{"arch": "transformer_decoder", "model": "autoregressive pixel model", "dataset": "rendered roads seen from a driver's seat, with toy cars, trees and houses", "train_examples": 145000, "image_size": 16, "horizontal_flip": false, "levels_per_channel": 4, "vocab_size": 65, "width": 384, "layers": 6, "norm": "layernorm", "norm_position": "post", "hidden_act": "gelu_tanh", "mlp_ratio": 2, "head_dim": 32, "fused_qkv": true, "bias": "all", "qk_norm": false, "parallel_block": false, "inner_norm": false, "drop_path": 0.15, "positions": "sincos", "tie_word_embeddings": false, "init": "xavier_uniform", "residual_init": "none", "optimizer": "adamw", "learning_rate": 0.0013, "beta1": 0.9, "beta2": 0.999, "eps": 1e-10, "max_grad_norm": 1.0, "max_steps": 23900, "batch_size": 128, "epochs": 21.1, "lr_schedule": "wsd", "decay_fraction": 0.3, "final_lr_fraction": 0.05, "warmup_steps": 710, "weight_decay": 0.2}
Rows from block 3 of a small autoregressive pixel model, named by matrix and row number. Rows with one number belong to one neuron. Each number is 500 + 25 x the weight over its row's rms, rounded and kept within 0 to 999. All counts start at 0. Numbers have three digits each.
After each neuron's rows are labels from the 100 images, of 14976, where the neuron reaches its highest value: "strongest on" is what is common among them. Only what is clearly more common there than usual is listed. The data: rendered roads seen from a driver's seat, with toy cars, trees and houses.
# fc1: MLP up (model.blocks.3.mlp.fc1.weight, 768x384), inputs 192-239
# fc2: MLP down (model.blocks.3.mlp.fc2.weight, 384x768, transposed), outputs 192-239

fc1.500:515487547488491511463543527495468487465554529514499487534494494536488513458518496519530469528513470485452508516505501477487513507457480472491478
fc2.500:431502529483495499492473492487481470489501493451518506470516531484470510459516483506577517529526481502504524472466497460502488498464475506469497
strongest on: car; vehicles: two; bends right

fc1.368:525491515520497496547496493504530503532524512450493501532511491512529496484495474482495476523504485485530509518435493504493521491468489544435525
fc2.368:476506479481550489499505471501507504453502495514474515468478464546495498527502490526536518448496505510455475479541492493469460490474456483508463
strongest on: snowy verge; dusk; bends left

fc1.606:489496483512484504519506526502516506487503483471530519481497491517509489515499539505531474522497477458526493540493486502496487474510537496503480
fc2.606:543512458509506532463511493547499525482535493507483519489492483490501519535492500465492530491472470474529455529462475494535462497472466499507475
strongest on: house

fc1.24:547512498513448484527512481485546481518464474513512533543511492509473514459472489480479495484534512518473524453472481491503446433508486519472501
fc2.24:508520495462511509502490539511518509528502477508466515533507499483488465512510514519448492459484482506485503504478527496483483513466463485483548
strongest on: vehicles: one

fc1.275:518543513510505511505501462497506483495517492441500480513507514555529503541474480494513505501498491489540519469484510505487477503531511509481473
fc2.275:509522507485533514520536547470472488510464510503495463497523535491502524528478468545489467480464505451506506511559439533514522537463504493458509
strongest on: snowy verge

fc1.110:527559482457502467500521521512503504491511523497506538534486534514518487505467463534529504485532488464510478503497511506498488504521485465514491
fc2.110:475471552494487499506502480467487480538510473478465466440506480541473484519496518478482524513486518562480495522516508512507468463555533534497538
strongest on: vehicles: two

fc1.64:530480451495514492493483466470497493478513470499495498500511493516540497489530501463503485508477504465516472508501519499484484487505513483495514
fc2.64:463508498510488518494512503532512506481503515545499484464488515496523495496522492569451539478505487530512532510500504495470547503522519493492530
strongest on: dusk; snowy verge; solid white line

fc1.548:500487461495527485509482513483454498463518493520440521526494488512504498486476495534513502498553480520488495524503483464513492497554505453555481
fc2.548:434487538508515506489522456472449528502528485546516501492506509481497486530481516522480518514551511507474499486500483492485498516467542547510454
strongest on: car

fc1.518:502490477507504504510493470538500496479475513537495519504472528513485496524514479482485571498512475483493539500514559488472458478526488460479514
fc2.518:489513508492459492528454451513521504530481518492507501522482541445534497500522512517448518519492449482481514538461421551480494471491498482514501
strongest on: crossing stripes; bends left

fc1.274:542531478521533483505478518503530517490524456527510489478495493493512510504453487530562484523510496504511463455502517526516490472481498497491489
fc2.274:503491512491516534466511502497508533541495531510499496519502487529484496526543517507560505562489495566473423502501475498509533449482490498507478
strongest on: house

fc1.682:490518513478494494495441496482499507537517511540515522496482491497474512502524442502513508487540520494500546503450507473524541486504510458557503
fc2.682:531470515501448491480534493486483508502457477542537467510485497508534521484498538517486522530519505475495526456491534470503490504473504497509459
strongest on: crossing stripes

fc1.467:525541535556490494497493506552466428457507519500513542511511499525500504498503470513509522465496535505504504532456484463528495499495493520499500
fc2.467:441498495518492498535441506495534510498531477468457446493479482507493466498495550484478437445498529492497553497528475515493511508528514474495469
strongest on: vehicles: two

fc1.473:489499525529520478539537502531470485519461489520534507480485472524542493503565503486498563487542532510550482483503478503541505516519483493530543
fc2.473:476542499496558481481491513555499519517559520474481482469508487510497482456470489509501510502508480529531492489505538483533550470514510496511483
strongest on: double yellow line

fc1.57:532473488488480511551531515522475510489496531473501503454526441540507524487531473478476528497538542527484477473491484453502506492523521487434463
fc2.57:461520497456493496511512517515462467521483503506497516532488479493482509510518467476496466502476461486496495525496516488513496525541500496445481
strongest on: vehicles: two; bends left

fc1.703:509526524512483476471504513502473528541479488502487505453475498525504501539517472510537481532525526522496506503430504507503489533492501476499483
fc2.703:466519456539483485513520528552483456490502497470488507541466523515493517476509528507460484481477480491462465535552480492486506500534503525467515
strongest on: house

fc1.752:494464470529496504508491556500511484451512461501471492488516476503528541516457521504511488481524487487524511452454497516535508489505495477470495
fc2.752:512518508483484514490475479502493518437503462466509497490503553522478484526519440453474507475498503492507487501485545471525486531488506534487494
strongest on: house

fc1.561:523504517441494515532486488478521488481504524452486535510500488511481497472486528434545434505536534459496490540485499476489487454507542500499488
fc2.561:524443537451540490481482489532472517468530526507501502501529482514422515522474485549508522538431510473518505498506515451503477504466419526527521
strongest on: car

fc1.28:524504469488488510478484519562517453538525514487528476515501500513483489535501489513512529486522508473480454543481508503519480519476496515505514
fc2.28:474464466513493525459539526497489485522487471515488494521479492522534536494485489513462450512528476479535506576483520465448517516531508498484463
strongest on: vehicles: two

fc1.494:512525517528495514517508486506496480460498465480512513519517507488454472506515480510548519474519496487518504498491543535493482507491482472498515
fc2.494:515494501487498489477509471494505482517497508489472516558542519445458498497505527482518504531477528466462487487531527452519510496511516474514482
strongest on: dusk

fc1.631:553501533505496487481492501539497491462484498531491506472509487510463523472471506499464544490534487500528546524502515501470439503542548478540462
fc2.631:559489471511506507499476510491443472465498532520517466518513482521526513528520489464515418501455500448515512501476480528534497506501482504506494
strongest on: car; vehicles: two

fc1.17:509459489544478510509494502506547479471509487498543520500474502521462494489471470431556509487520535528489462513488472496501513457504524506558476
fc2.17:561506492481475510501492468549524490512454515537482484503488510505481463500527497529491520470509501526509473456485504479474507504495498494504517
strongest on: car

fc1.285:487514453505516505466524461549481486486530459470477518519470527469505518505531543487520507492472511508422479462470502447507469470496490460478489
fc2.285:518498536487475543462471511537505527529521458461493486546516512481469481513516455511507459480495517477483500537475493531492515496509479470477547
strongest on: snowy verge; bends left; vehicles: zero

fc1.418:487497500505534503521541496554527550502497489486511501498468488525498463544483499511504500500502491519504475523485535510510485476536524509453493
fc2.418:530505527516458472506469486509484533482497524537501501516501486526542481520503471495505464521468537502455538494513494501470540498454540448495468
strongest on: double yellow line

fc1.297:530509508490484520481513479536469444512554496471528549492452535501474519479502480475571476534517476504487466474462459486509531463513477512554507
fc2.297:476453502498477470472489503506545509501446495493473475499523515479494489479509519479468442530508482511537467526554485473499526516494502482527490
strongest on: double yellow line

fc1.636:524475533525506487517496556496522423494465479481548516499504519519514514474492455466583495491482499494478504473461534515515475512474465477502533
fc2.636:557522499503469513443528484491506515533557477489517502480513480484478473517500442521481487471483485494476520531541488459510495483458486537510481
strongest on: crossing stripes

fc1.247:491537494487512513497519479477527520508513531441525486524497503512487501555489484513539488476515487482503494515497502499507476457506537502474505
fc2.247:521456515492478513469561491488510488507525508497561494488508524469476478531527499495488563490498491527544503490494487462520472539511496449515478
strongest on: snowy verge

fc1.81:537526507493499499499480521517493497477481466475523525489476517485528484472483466516531529502526498498501498485467517462502454441462500458493538
fc2.81:433498494476505507487494459479482473458515460511476470502461503491476478514495494485524516497478548529474515513512460474516520490506523574511522
strongest on: vehicles: two

fc1.179:552515456539490508505508523516498493468479501490474534474503500497503515468521486530467484495505517503478492509539502471530492510476505502503488
fc2.179:497500524503536499505518532492508499549519507491497534496485526523479488493495436510509506501509534544481531528498529511498510467488510488493504
strongest on: house

fc1.251:591511509512517521498491490552507528492480495526478515468517507505566490495477499496490515519527499531500457539466512476510481531516529530526520
fc2.251:498510467507487509481489511494499477525492482503507469488533526507466487509482482468504470496543458520541527501452514549495474508471484472512528
strongest on: double yellow line

fc1.360:542567470491513508441518521509456452452528503511454559456527475488500481519520543551538508540542488493495485502518524458524481446515506509539467
fc2.360:491496533465518512480545493462470446510459545492494500492519464444544491507498474518432488503525497529511548538554473562483507511501514492539509
strongest on: vehicles: two; bends right

fc1.12:507494472533492501524546473526524478498513487490476541525479495562492534539557526464504482474494515467478487559542501498503501500498539469497466
fc2.12:515487515526506500509459494474486473514508513501527463508533505502511489526531514451481510527530466460487475515492465457540501476520511544443466
strongest on: snowy verge; straight

fc1.687:511526535517496509475508481548477456450512502475513500492519469508515485520495516508499509507511509508493505488462512470505505503541528518529535
fc2.687:500464501501497487499518524528467456510483458483489530516491510533526556494475466486509456472462533485512456522477532471504516524510469490495512
strongest on: bends left

fc1.20:487499505525485529508530446558458479511473513496525468489466483508489496504478471487505520549543463469535481470501503493507527509484548517495499
fc2.20:527490501512498524479506541487505486501486491522461563509512513505486493517513491504489487492469535505501534512488481497482476490478483488482544
strongest on: double yellow line

fc1.383:527474501481513520518574532471512446499490520492526516497511473520484472499528533509565474496497527455481502476465488533507513486502486478481461
fc2.383:459519548511522511513510500489510481524460487491553483501502469514497479487514496531477566517478516459486515488488514528482531477491508507540523
strongest on: house

fc1.737:494528481506471500497518488495464494486475509501511527487481492519531507516490501489520516515541496513509470463513465471505479517470498497518499
fc2.737:486482533492539498509514553468564491545519480479482459519513517502509527511478526490486537492458493485531523494447539518540505496539500513502499
strongest on: car; vehicles: two

fc1.127:478484487515496499549475535479526497465505503487509479512489529479529555454516538453537501470467554483479482487500481501524490446515498464446438
fc2.127:509513461526502510453513515463500541476498510506497518497528505464528511529505506542474477447525485505514482543500521540442519485521526471514481
strongest on: crossing stripes

fc1.384:525482470514528518508471483535510482532487472466537490540501500488487489512530448514494493488547511501481505500448510518505506487489502512513492
fc2.384:479507502524522512508511511531505484517510546539503517492507500463504509497504497489481526524488523471542489547442507524478550473499524520502478
strongest on: snowy verge

fc1.51:521509507490481501532489560521475523493475473502489490515497531482477506547526493485502462483487500475491487481518505463524515496512508473489525
fc2.51:474483501491506490460552486505459440518523491512522532508515468522467520460497500503430480520492521479498522495508498492516535494540528523537506
strongest on: double yellow line

fc1.165:498537483528494455513509484475496503490473535491497520464480488483486482507523483513483510489546488513523494448454530489492491542525536534492452
fc2.165:438503510438468480532557515516500482578494471525497501533498469518500508550477489493524451527475478523502467551479512511517535500534509519452507
strongest on: car; vehicles: two

fc1.731:528505516520486506512480507508467510505516532505515506532452512514495531498477512473515491484490499459459465447477493533496513511489486504553498
fc2.731:501581519474456503528534507510500523465472506454506492519458486507471476519503501506499495485538528507490511492491479519524536502520518493535471
strongest on: snowy verge

fc1.266:505537535472510504488554469522527532555497534540537486492481464530474549460512499484475547472516474500510483495493493478528494510491507507453531
fc2.266:525449511480517488470482495502517475511476546466543485497513462496483505479491493472452488513511496490531486553524515524469500500485548491499533
strongest on: bends left

fc1.677:494577504490498486506504505523480522543484463480530507481488497508475555446492482545487498491539525501456482487510510523503520538486501508489495
fc2.677:484528470497528481515457494541494500509514469511486486507472522470480522481491500480501494518532532526496469501502492518511493518595524497496492
strongest on: dusk